config.toml
model = "sound classifier"
dataset = "synthetic speech, music and everyday sounds put through simulated rooms and audio effects"
train_examples = 39062
time_shift_ms = 50
n_mels = 64
hop_length = 320
input = "log_mel"
spec_augment = true
win_length = 400
targets = ["source"]
num_classes = 4
arch = "repvgg"
norm = "batchnorm"
hidden_act = "silu"
depths = [4, 4, 4, 4]
kernel_size = 3
stem = "deep"
widths = [96, 144, 208, 320]
label_smoothing = 0.2
loss = "cross_entropy"
head_dropout = 0.2
init = "trunc_normal_002"
optimizer = "soap"
beta2 = 0.95
learning_rate = 0.002
beta1 = 0.95
shampoo_beta = 0.95
eps = 1e-08
precondition_frequency = 25
max_precond_dim = 1024
merge_dims = false
one_sided = false
adamw_lr_other_params = 0.0019
max_grad_norm = 3.0
max_steps = 11400
batch_size = 512
epochs = 149.4
lr_schedule = "linear"
final_lr_fraction = 0
warmup_steps = 570
weight_decay = 0.2
adamw_weight_decay_other_params = 0.05
Rows from block 13 of a small sound classifier, named by matrix and row number. Rows with one number belong to one channel. Each number is 500 + 40 x the weight over its row's rms, rounded and kept within 0 to 999. All counts start at 0. Numbers have three digits each.
Before each channel's rows are labels from the 100 clips, of 14848, where the channel reaches its highest value: "strongest on" is what is common among them. Only what is clearly more common there than usual is listed. The data: synthetic speech, music and everyday sounds put through simulated rooms and audio effects.
# c3: 3x3 conv (model.blocks.13.c3.weight, 320x320x3x3, each kernel summed), inputs 160-319
# c1: pointwise conv (model.blocks.13.c1.weight, 320x320x1x1), inputs 160-319

strongest on: everyday sound
c3.86:489467481518455556473472558456472477542496486518444506497499422460481466569512524485528463517581568576478473504413448523512545554491521462436491537481463457602462560490490558447465535494508474528488518515466539553491530546532492455522433530533541489547475473551533469439554482503538555493479490499496498505547488544563467443471505513523559573506416605487477445447496569548466468508498596519532531467451484503528517449530538499529474562513504477529471530483562490495538549565454513
c1.86:483482509520504516419446524474471500544475525447470478527501478492483530523480487483498520501473496618498503505466419562481527559548506489482527522456455457520485582541498525518492576460488473500496577552473552518483470502483499522528438496515522480520490512555489518393500488438495497480492454424458479496516483507473503468506550498493529484543451529544519459484450510514476441549478613480493562570455542471498533531550547531504516434520491491522477514509465524521505476514471496

strongest on: everyday sound
c3.265:466455473526504521596487499488541552524438487527501483524488491508480509495479436529566447509453579540543492507582546597481430432504483466452502526455528545492458531515555446548515488568424448480543588537494490525502541501434575498513549488489589455440526494473520545446485478528472518542574468544587487488442483490386440467473519473559492504497425472497417529480574445528533524504501594523565537535427537532432525456502488465515499500468511541530436497504492533600471504584481458
c1.265:516447513449446530476466497467474545478524502401494461477476479534519466503506377513526468545431517606523526511469501515522494502466528477475473529476534595514441482475441524513472538523480472543480460556490448546496420516492516478587447477495504493469515487506457515472418521531468508513521422482560529520459502473244463510517426567539464511530506598445455475550524456519472466502484553560493464460453403516421488447524484450430582518506505494536522512479436496539511501500472485

strongest on: everyday sound; reversed; number of effects: 2
c3.18:512503509467484442433435438504485425483541471530541478526497454541556488476583462484489451467524535453529463450485497481536496562543497437555569554522538458508437485522522522509490500504533497514498440526529493453556408433508420522520537476567473548479526503504486560454495549543472511588517467509470492460510602497524494489510447496518533444500589418573501497523479456500439519499513481496503522495494463505525520514540498428521519471535587447521480530454472540540499489471458535
c1.18:486500476549468498531455450380484463563519506529485464467514461493512491517537469519477514515535463571493506488538511469489509544498442472527474493543460489491483540538548469509490492515504482534559539487522454527487484433532549414469502462569539503530518417493571432572515532530417521510476567543546540540507503518538530447511462538535568460450464436476526504508517543483482503527495552474532518555547512463595526467549573477536535503502541442421448523476511514550462521509486487

strongest on: everyday sound
c3.76:463502471413479436450520428446429477474471564500509516494517470486442434472478505477484456493462502578481481490477468510461472478541564483478484567572489453541503468470540500576507500449480508436514624493492520543468553500584412534502481465421483544446449433530547514537473484505508500477485493534533535497541470456438437523507431456561558503472492509502503480565462527525428409411549527523535506505491488492495507501522442509511476445491529554465555485530434482527487524468402450
c1.76:527458432465477464516525462527442487462491518553512572493539543455415471520503526482496536559483482498438476490580487490490498519505571498476476515550577455496489452472530537491476484492508524576428512453494563470511517515505485574491463516517495493415444545469529510491523539471494491510445561529440508487471473469535474514482476483512600528457527532531512447566490454506416483480523553494477477446476470461501505453478478476471501588460489483540504493543516498510490553487516537

strongest on: band; number of effects: 0
c3.114:531513503492543530348492500461444496518550573457505510498560488498479414457530505503444504508454510466483547479481483531598488518553528528492524454531495513516459562452462587511456441533474547571514467514512469498519530495458509512506450498476425514456479445523470523507452481458468486560485453472522542564520528535473504536554464484488513607574486489430567465516475495519472487490468582531471449495495440535509553517455534502487530499555529484542505518482480502486475512546501554
c1.114:573500507436492461460470471425534532517487494492492485411496533545450454463526518528434441513509523486521520521543490490511486507434444516540540487490548442490459460420489495506494502588513448522501556441458511458445450482489446515467481450493455486446552445469501495567523402482495500521495528559485531482422550527478512489520531500484479511468468479452498502462435521562481447517546570555499508433476488501519491467447472535452509505497516470520495489471471538482499477484474512

strongest on: drums; distortion
c3.272:451478493428456554519489506517545495529458474475445461476532491512449498479516509507460568516518484520479423471550502591476438452431552555467555533472517580506516447470556422444520510528496449487559428481511467475548486391563583547541491503465473491511462472451498516486413475532424502542435461519553490512515508517449592463541482437555371517513533379515469502541573496533534492471545464501486536474492514500451460521522474574531526430487461516498487485524501507494484431484487483
c1.272:482538512574532474475448583494522541582446484537545462489494486498502514526510523494501543494548506425504491526565571474491463473503525520473566470478478540510520492480484520452538478449503492521492447479467507434587465438458410503546524551509510565534513507387470506540511499547463552536509513440469507497490467495490534455481457474507228549554525469515436545538478465471501495480505535523529494429501516488447451469501457467474465463453525498460463471535494493481442514384509447

strongest on: everyday sound; reversed
c3.28:507491557504437508478533547459512470533565437556510554484481417485507438535504487440515452541486471469442480523470393489431500574472440484502575505512538541436476563481543499526464468472472535496494502541505528550479438570522464475558500552548557500418519457485464558439536527445523459451500517597513527481564445507530520492448530527499550548483532487456527479469549472498544513497507532458485517506523564497521546545437505461525488506533479509534507461490419506505506518560505529
c1.28:572454536460481471527476438456521474529524513509521535474458480553488503481490467475493499561537510613469378572524483474547522529460497528478505490473485528506539499520529504479488507497478500489584549488592524493480490512449516506430543482592484499472494491480496510441461510449489515461407478569564548503497485483487470501482489433490474487481533406483565512492467490489451471452555488479500501541496459458510582489531550466587462500504493441545469476502468468513490446452545454

strongest on: band
c3.151:507558527506478454504505502477491431481587573514449549571544408496510451463515567539545519552483590508512573499481485510543487480508536468495492560534532444498456480420438471451559510519441472461506464471511505511411481575580484471476513503548470529466528541520467483547494422484481469558520441520518449466481497523453512456521515454522507524417481453547519555502465581480472522421505409465582509530455468474557598537475550485490513485554564531554501462511559552526513510537457560
c1.151:476533531493486487544552519484480517470569501456496497494537516536513494508494527531519571488491551476471463527538544457514469462557486444491536474524486451490462475501492464456521500470491515482539544505555507515388473510447473496428495524489476511470452459508516464510467480475483530525463480509456491489458482462466512414447537514529502531488462426468509555480461469450526477421487416599501532485457530528510531486495515537528462464497458462513500527512528495510496513533477500

strongest on: band
c3.82:495557523465565452483517451446482471580546501486459431470494520553500470529453514494540529504500449491532428525467497463534531494398489563553457522497561488418479525423480540511570486517480490517492510520464526443451510486572520505522530533557493545499512538463563467521416500481508452518526463468459509482491539547501527502502435495502522495435528499521485514514488513533414518550539490532433529455578373551508564470582545550486573510499543521587484464442438550460499402468481555
c1.82:565514496496498530499556553522446505535513518509519527473444501471465528443472480498445550489506466456560565529550482492453500488562408484494530473468518452449491498465494545521458474475476435481507515431510431501539482531476488536479467561499535511496510377516503516504539468434478497483513515575474509499499473503516462444545477516511501532460479537484490488441515523517520503542510475530425485498470511576514490490476500455470583504524486525529460450501490521430435520539486500

strongest on: reversed; everyday sound; number of effects: 2
c3.65:474501560445423489490473525512517459545529469536525515508554503484511494469536492525524455470428473484469459514511545478543475619485549476488434505507505423497493465523531566579520471520546491497526514485471520500484563435533500467532486496511563525492456518468494463518419464498464502505466503561536514570532534476466492507547444532528532526492510508547472541564524441463495430490447520510504540521577515511519489503630523566488503550439532544453476539531460460535476553561494507
c1.65:519490502507529496408459503528435535475539428451509585537530482516502439581542471499409434521490580550464505480478499547519521540472546551495462507527525516490524447525547500512470470529484519515531439528492482527490522466593494507500502538527478497513497506499490488565451518446538498465470495564591497531558595592402505491542477482558462569488455516499475534526446475532471527562504448543475528502549489516539539482463557552447494415546529487557459523455480562555489528507490498

strongest on: everyday sound
c3.308:536472529468480485471522535457389474501479476500492462531565579506502490474488486532530463544472506548537463479463492541568494494458534390520513496541451467574460525450454435463532524499514443560469621484514503483447525490603558511527432494487488488553476487522549462482510461524488481532516444462424527458451440493559457512580548446522538509498463578541451538471528528512519531454447546486476442431525484470444496559516511559477555570549514479407459464488466570479504485528412437
c1.308:502501458505539546483567521510498517478510494435485456494571524506496520483522424540507438501429524519458478501484471477536506517498495321500465560501502487555538443512482492509544451464550485473526550533490523513509494486525432556526558487453455454493493499579527488530541441541486542502519445423436514464539522527469464499523477483503483520492478522453558463420475508567511531524521459451465529482467518521457458463523403523457489516535510479296605548514504520444468520505512419

strongest on: band
c3.12:477501498441502508491523511444462509498507563540484416560501431495484442461534505435449427594437528519426506534507475503484552498486520449481491528522483478522471509498483474525499567464445461414519556563372523551421472524549497542515461448492484511415489465499479524495501505519526529501515457434476487456456527571460520577464439495542547494521419448567536423528504495489499461464504443480482503491491418403510509450453491487500536510505540462480530498490471608531493466512485455
c1.12:558467541450412469468550507508446494483469530477555525500515523530546521505561475465491584539490500503478507521506523476422526583452548412537487519561512473507478515491446568496512500491468438482456480511509492508447504493571426599498492510501462507469527471519536582435513451494478530410475507552425477435434511611475522534526495462463505534460512473586493499532466521496481450539488476496515455471520482414534509481499529490503483532551496533558476484532553538540523495491467448

strongest on: speech
c3.38:431498533456518520480467516545507495524552486513537524403533508560531493492524433480505483469544483466502487497481467512443439499488508477519455498491460529501441505494551474544506540456497547463438520570487476451449485538524545541437561499526492447513501555410515408521444455517554486511481544454536577574509552513538482491464611486419522508497597590542488486527541447574524584489475479528479448463501513511536562462489504523523452444509538467523506518529444474471473523571503560
c1.38:470490503475510466506561500471541458476476505454466479472512505542464539510425497493501463549481492450577509495503505442402527477496461487538455485475518469492503502496509484479513517453441543491467466535496569473486533534489507457464576436486523427512574479480494444468460510490474527482496536500526533482510499418465476463483496552499510483418540440549476483399486470525478458449494482505448469521541532494499563512465476574416480465446523491455524520428487489496526456486463537

strongest on: band
c3.92:478498503403511440526492452479483489445504540481480561550459472499467490452509489498514506466496533532495507496473558526541495514544484528451479504482511404516497496457489576583505531492494519460520516445462507460448452418485478503486513462505501494441521455497484471456457505500488482529484458533438536524474488522439474495467477444476506499564547461552486481455539445449451441531536448432549516451546489429507551490506536513455538547432559468560457434507464449521528541544491466
c1.92:529547528512513543520448495514474518501525517446481496533488537479519452475500470474455553542510484537482596500513465486519469520430511512496473519526558503480430481544504499516508475523523456509574554513458538547486475447473450499472453469539457483527456469497546497519434460524476478504500503576421476496485480494540461473510483497469500454521463495455483491484484532495512525554495488569451492521530458463451511509488519479525555539486514517513480540479560521488419503516571444

strongest on: band
c3.209:521506497484493478545445483449556493536503537503431524438494496494507454526487536503570527464481498485413522543521469528519420546459512519497538561458428490500424495459525472454465463511498435511540496475449560560473522531496544495467474555526432431478467464465444488486562467436579491503461474555452508525493505489557502516457496544522493541472514553503519487489500461549501436430493522586489567527519421453580519486415570503490475528451486529501459386510501497551458495517472516
c1.209:457500481461458518605506530454462496495496453477477567409526500478517471549514500548530528498515466452452534496608474441518448488535477504505433554302499536533504497510520516457516476462593495493588580501553487617531477521460463457446477518439462510507461507513473445495496478456513521477435517564482453555566495481558518458467495457463503532512479534484513503517521448501513443495512495646493512490520469482485479480441441474483481517471485423546459518548470496475425505534529471

strongest on: band
c3.207:445557519455471449535498490515538463494610517505471538531472480497472458481574553525491479520512479467512510479571495554493533464511515471500380515577502475488554436495556508518513475478473520471492470466494473527525474550483467466453492506551500569592502489483466546526496472461465474534432426530500516449499505501473527467477573515454567511446501441428556559504477465450476512398455447419619487506491466448552536558469462569539452503541514467447469479501516522440518502500426474
c1.207:532503521466510466510511466484507493437540418532494466494506484515518523491479578537504533474503454468539504498535467525455435502471536418531232467498454462446486512463557554490459475486566514536496492477465486464471428524430368485495467488539532499518539514485527485487483454515495482471518544579520556422470512493461470489435511438585537470500507493472544491581472505517435563452453547512500479465434490468459581574457434517512476500443546507450514441434486496440520524453519492

strongest on: speech
c3.75:508393531505525513476536560545551481562535527417494479468523546424465518496528462425466469525487481408527507478474477520548543546410520541511523522532601441626457480507502512441491500532472508499416467467448532457488455555475503465476378468480516509475470551534515516497531419493499459489512467461489483456518451490485453539479507460415456494473472533535571479431445486478537409476478490414445473523487452469486526543495495488420546483460503497477486523482517478504516479591546523
c1.75:503411517522462448549475486529491478465422578473476507465526497493415447444504494500484485519439512533531514521529495468483487496464486570476498539530531506498437565492400488496479491473496527505435502453461497486495478444496520497448359478494535563470506446445529548458545496435437462510474474465448484500479475513502399494498498486470433491536484523435504495487500407487424515506467493523458447512486447542507478497547496450481503448489529517540487566466532449427504531494502532

strongest on: reversed; everyday sound
c3.224:500472543565552423512459464535444492528468488412494507431491497451526508444468505496385528510527462521506497459473484509551511493495611508565553479454520462526387530396509507528486501438522547384469511507505520483507497470481479546470522546533527572468532476431518519536495516533468473480552523486531444467570513449465458498453552457470560480440429385462486486579477526532492432518497457474526547522454508480452415491532576533520512452448485525539466513608502509549447497501438526
c1.224:519553507558542494516506549517505484521493498475499476459495472438462516469481528474461553487537479537502486461479501528468464511517487517501465490549519493543508475478560499520494526470512511171525548518497459538578543549470480513446545548549486492552482496431531521561501521553508522453512528521506494526521528550518491519455529493512531501400501492509496521569551474532503479509511480539542553504512459461532461435478526497533558547460501511541516479570499513492524478549472513

strongest on: everyday sound; reversed
c3.283:492473506498461510522465544445474556475533540507455555524492472447448493560548538472488488507494482598483510538455395486563524514432548427503504561495530509512527515486473513493461526494498417379552529437533554513465519543480485460523587497453502483476486531462506486492510517481540483504489513526520479490571429442456506443483425474449533492475487567502458496454450547487467487522577509497471521523476431423538496455419495533471460581460494484515473497457494510492445519465435474
c1.283:481511489484500530485504485523530478416542454486536530525480444502509583537501450578498529566521474581484460462453471513519537485524522524485446529456525503486474470461435503487509461502487463460518393530505573513476521516453421530470462407530454461511462481489430523490490543455544415520491526455502588463512511541483516436434454462540516527474458508538474476569433461323478501524514506514473511457442506470510568477473468570507482484444484475544458556496426534526525543497472479

strongest on: band
c3.79:460500431527579564485519432537509467544479451534489539476499478483501514582526531513543501553522479572515478435560556470482526436501480551454439453580478513513522498496541587509543526476419535504504495456537467524502498573502488457491558508536496591482556553534457520548525501515502458467527502518501466572444539505517455424479546480480495469383604507462519484437475456531490461508458556533534463475512550460533584542468483485489452526493449512530466525464498469478469498509519560
c1.79:529503456479530433460545424485516448491511530530523509493513512506456558522551488472457455514482502511526496472472454461505490513501509509510530508554468517461483536554490583453469508491473510515507463490449504448427502484458469419501468457523528537521533480460535514509463466446515517460527490551545458501466495522429465449483501473495499486470463448442507493500449519518469473553432516466506488480443507493513447551523506474461477498442495526545421500473531529527492516486524554

strongest on: band
c3.155:487527447502492531511473445571486488527555453568474479494499471494569535476503447519452496471429422451467576502441530512542534500433500567461452544541466414420481461520488515503458471535523463441500531488514469492492430473546542503426552432473493535512474413519499449567485502469485465505518460468498476541454528475424445540506477544446532444496434448566539489478458474532532504519476561464541512428489507522552476463495498462452530528473546512528538463509497505469492519541546476
c1.155:462459506487525537440503524484487408551539504537451505402528439463440490435468460507531501432460506416529553569527518495504388510496500472515456470470457453469520541523453483508523516486546527471512458506452517508504470470507503475501515469506505486495524523447509444508444521475548464445517480474444477529491496470487511532431504436475483498497495403531442481506458480511470529519468522544485486409470463490517515418457572500467509450523547466464499532459453537473505484463502512

strongest on: speech
c3.166:465528472527539486421503500499478461470492512372512481485481520490588537467497526501485498471520548448447506463499474473549530502530483481575470572470501379480467516442552476498532490480481588570479530585468466531478512509497519478511513546510543506497569512493465412476514499533547554480565516447485504515494493506476491523471591528497487475521487575548536445483524479524540531432458433485510577573488468443481393497434463510521514508473473497431450519498598494540540523520468535
c1.166:578488510583483487271568493437514468529525556450514515453487539547509532520518518547512541538470449550487417447512501471436519482582514520481496508499527478466502539484514534571538575452530488611560625546539541486528485460521533594500513570523506521450457484585463445452546493468546514497447481489488528482498500497499556506470525524485548468455522529482536466502521511469477526515462469518491474519527539494502533558558499440564462529448502493462528520546496450485448534513432593

strongest on: speech
c3.282:444428479489548525465469487560516507516518528524485497483629462472411434428490433458505472507435456390538513476489515561535447519518451505452469547487550527519511506476461477435539453552479520470429443567517508447504524491531448504494520537481478558542470487482421486547545522545533456486503461477471555501477496492478489445511485482421517495503497470465491532492441390398475435515516450507499472483505415549486588438466471524421438528462469504492538442558491446429475509430525517
c1.282:515531501484530439510485495431436501511469488467452532477494481531457454543575503458477465508505495456504498473505493457553524538470483506575465414522555493527523521475521494486465519543515493556570530512468537471477548492428443431541492426469485475539566514542522566493422477522563510429486524453464525441489413466477534535476506470476530435451433517435472493502438268541519459541454476470449490458471434505503523514524436506482435507486475465496486475487507529480456461437477490

strongest on: band; number of effects: 0
c3.313:522505447514516506507517441523486470494543510516429555549454473448473473500500460475537484508461497463531537546416500493437500501430504561427503523542424541443497410528500513544500460533497495484530492389452538535504479493530471521504459464469503538519408468488441527497495470507542496482450450486491458525482514550510534447550475422475489481503509480443534438488510540510527530548468464500492454474542510432503533491475472548498439469481510538474497489519517357480474455468540526
c1.313:505466552473572480497560497489501467502543501453454495551494460427496508493513450521504471484465510519475551560470560526486516512449512522459477502538469502442514512532492504523549498523477509496476465510560498492532526521548460495461520479500527543519499493488516506524449488509532488496419452455483451509476505558489521437529481472423499502500545461506481501493419523509495501489493498529508513546537462462462544505446533544436495497503558463533454501457509097487475463506499514

strongest on: speech
c3.243:504496523591496487518519484451462456489555524467468512453555422466459488489487573520446449483479490532507483565506474452505519463542477534498541493526535464497512474462532481469452509497547484482475513472487430500499517497517533502462521495489457457372489561572606474513522570583436548543530583514495455496539475499497572499499477454460474524487478581453557529546540509509526558612490446463421419448425480528480486525552508533544552517478546487569504481453543448526519503463506519
c1.243:532531496512515478555513529531488503494451488547475488471580514497499458486486529532474520549557480453531488462546546525548445512513568467504512459556534497451490503547540536463564432515486574482438546543491493436512500504468423505432462529469466487321525510489550540495533559544497504494520548511454522494493477453496473466531513511418551442527475480566460550457445532516514489483421441515475503519470529451455493490461521511477492470455475488494456562462491429521527524451530510

strongest on: reversed
c3.177:452483564511538475537501455505555587494506428423494437474476512541487453513548542579464498479511491549500515456558516473494488433475557445497538524471494514590428522551519513425477484505555577407494538454459488470528464496503466519416530503458492528497521527531549473459514506547478483438470483496490431455502524559502605499519516473429526478486486410503466509507478501503439460486494502507511470492427471434599478447520523502572528478501504516499428474511528524524489422453418461
c1.177:506501487525504499489438497488496503500491484457472247471531494484465495494509501484501463490454479459501584444489501452509577529521479564583457432531510472544452463506476486509476524508425468566501489503476471473534521482525479502502546467472506559479516497549475491530490509510480436489479545446450506411477482525472492473465439491484493507501519501475487556511492497554517500487539541489624494525527486479528428473452507453500453562464542447476515520441516510585521505510385521

strongest on: everyday sound; reversed
c3.260:501485507510510403534426496550448477528398494425536504500472473473434496500440415483456504528513461533529429467418432530529498530456487458493520495507519517520394527507542484548480505443495537551474497478520477444498509534550544502524423499485502510493519485437536447465467506474413559491515442579528406417545482453537437482518484527462536470488504469477491469429496504531516473449603526457501471521443517496494434515559502506493529553509482542526519473461499486535507523456464527
c1.260:543507448534519499527473493581542512470516461514588529507547486492479505501552468521506519563536477476508486458441427479468537493481559496502420510466511540500477445469478529541483469484533459536463507503499511519562460491539521564479533585408452504455523454481503485491456477494510536499528523530496241540532522520473495468507539438518526487539542531466529517489417502483488487514487508439463527464464451436539568472494597532501525432507421487560562482460466497485509473469523543

strongest on: band
c3.0:497471485547498507471501498537528521525471527530440505448427467501479514498539459435516504474487483508541481430515508522532513488454559526538479467448450515424512444434525572525527513616494440521550424427426498480502574458490476449478618512539505531509504450464507517447482521484535494607503568572508533481465434495443504490497573478441490488484519539433514529491480503496541508558530524544577592564487490520506557439478467478509535621469543561526505514480508523456535499479469566
c1.0:524527452561547495505510535482542489519520458529504459438545526457507525518560464499522510438440519556486559483517519457504494504438482513502486486498494529499537522499519541519513455581496471518549512505481451518516490529486471462481496476522505449498489513402541444467503449481538532501467557503488531515504506578465455418514545455498444482505456530454522519476440472561507464598505504645443490570511543513501511549456450558496549503535473527476502488422474592529487490451511476

strongest on: everyday sound
c3.214:484453427542503588525522462483539479528519483589474443487510504526494481473485492536528417465464516557531490552518508420421496430531454517478469542418486494534490482521528521421554488501458454485453490522495470511453455478514524557495461472483517455518457529534531486488508529483468454427504501448449459510411525561556519423510422474483511513441532533488507522456533498476486578490466467489519448449490537474516511557503491455518526566458500469506578508464471474382485559523525515
c1.214:444521504481490657525504526473498497521533505520512497517526492492471490456521503542516497546483558431536513470481495519484468472515460480483496554431483488523513213508538551521562468501500489480547542559518450497496443450460546563563488519463495510492456481530479517441512487522497476496548485448391531513468514474543483432527465507511559491496538510491464469412398442420486542489491451524474417482513528497454525483431430490501480525502520528553534560484469495486514483460505499

strongest on: drums; ring modulation
c3.153:427539535525447525553509516531507563486530523448580533560462539555455461480483550528486514525494478527513544511556420533579454475526518465489503531434483498492446420438516460445518469544549498471495511513471560498474482479501532472473456472482432490556572481433515523503481502548504415496489436466496551457498459458459517592499511547534565482470471512555505584548462514493483532462474460481464502489521475561460448450500444495487503469610472471471503507487460481522511462512495543
c1.153:441513537497430503536526576514556501514552510467464534504482476498460511510508520483529468441525505489499601450540436486557503473448495514451519535466456514491439425493433483466571438540511463582534508474513466482492511494511464496434458511471475520573463510437542488512525524543499502524474506499538563509525575479519510598456437552519510556502541505536493560561487502497449521482465457502515441531525495567472475449498476476521483539491453537502505576514458541551458507431515562

strongest on: band
c3.291:515485507487517567504521554512521522527506484510525483544560537502470473503471489533468474483417547571492590545456454566524521483437503520534485488455522492496467488537465503495556447623509515507553450548487481505465433540507495496421484478488482487500540498492519474406464494461484476489494461499478504578447443463508526448488474504516484441498503556505558533502448502465474578535514554577481359517559504584483492492488450478486475485542526533442440520499545534578503471503511511
c1.291:458441485466516470565517483392480505500503509462465469541540472563472436462529517483486498468507573535481467513501466471528482504462488518513520428471507482475432480459545486536561458482576579457460511573481438586484513463476460437481513527504443570485507490455456525474512484531579470552513448458544549554496560528421449469477493479526486466472523458474473418527364495566475463494475511497524284455465516533454591451534499446487450447517444518514453531578508531551566509545589460

strongest on: everyday sound
c3.193:460487518577542552515383481496437522525494488472549505498524466497485576433496621484431514562446529406547487505499555488545540454531543548529547498450526484480471490433460526561572495518495575546502451524571511501459494475525570555478509541485536503474527547551458485498538568496469546504475531488487504546517487494545506499567513544446476478483497534487462473487535501476504555490487445511454417543512495443455445501457540494473500530459493500534493488490496492534564437559467544
c1.193:451494532556530545474474542495524523593496478447492541497485528512509525433538560468449473544460538166545518497491555488497484485568489490486536459503455446490543464480496558543524478537487509457496533517471471520469534529553523542515525478477541467565463464544411514519539515468463515478479484528535553471505484458518498517515501474487458503500488512486465448449488541463465470495545504454502474542502549498484518570513558534493517464515527490537465488526450489484511471495502535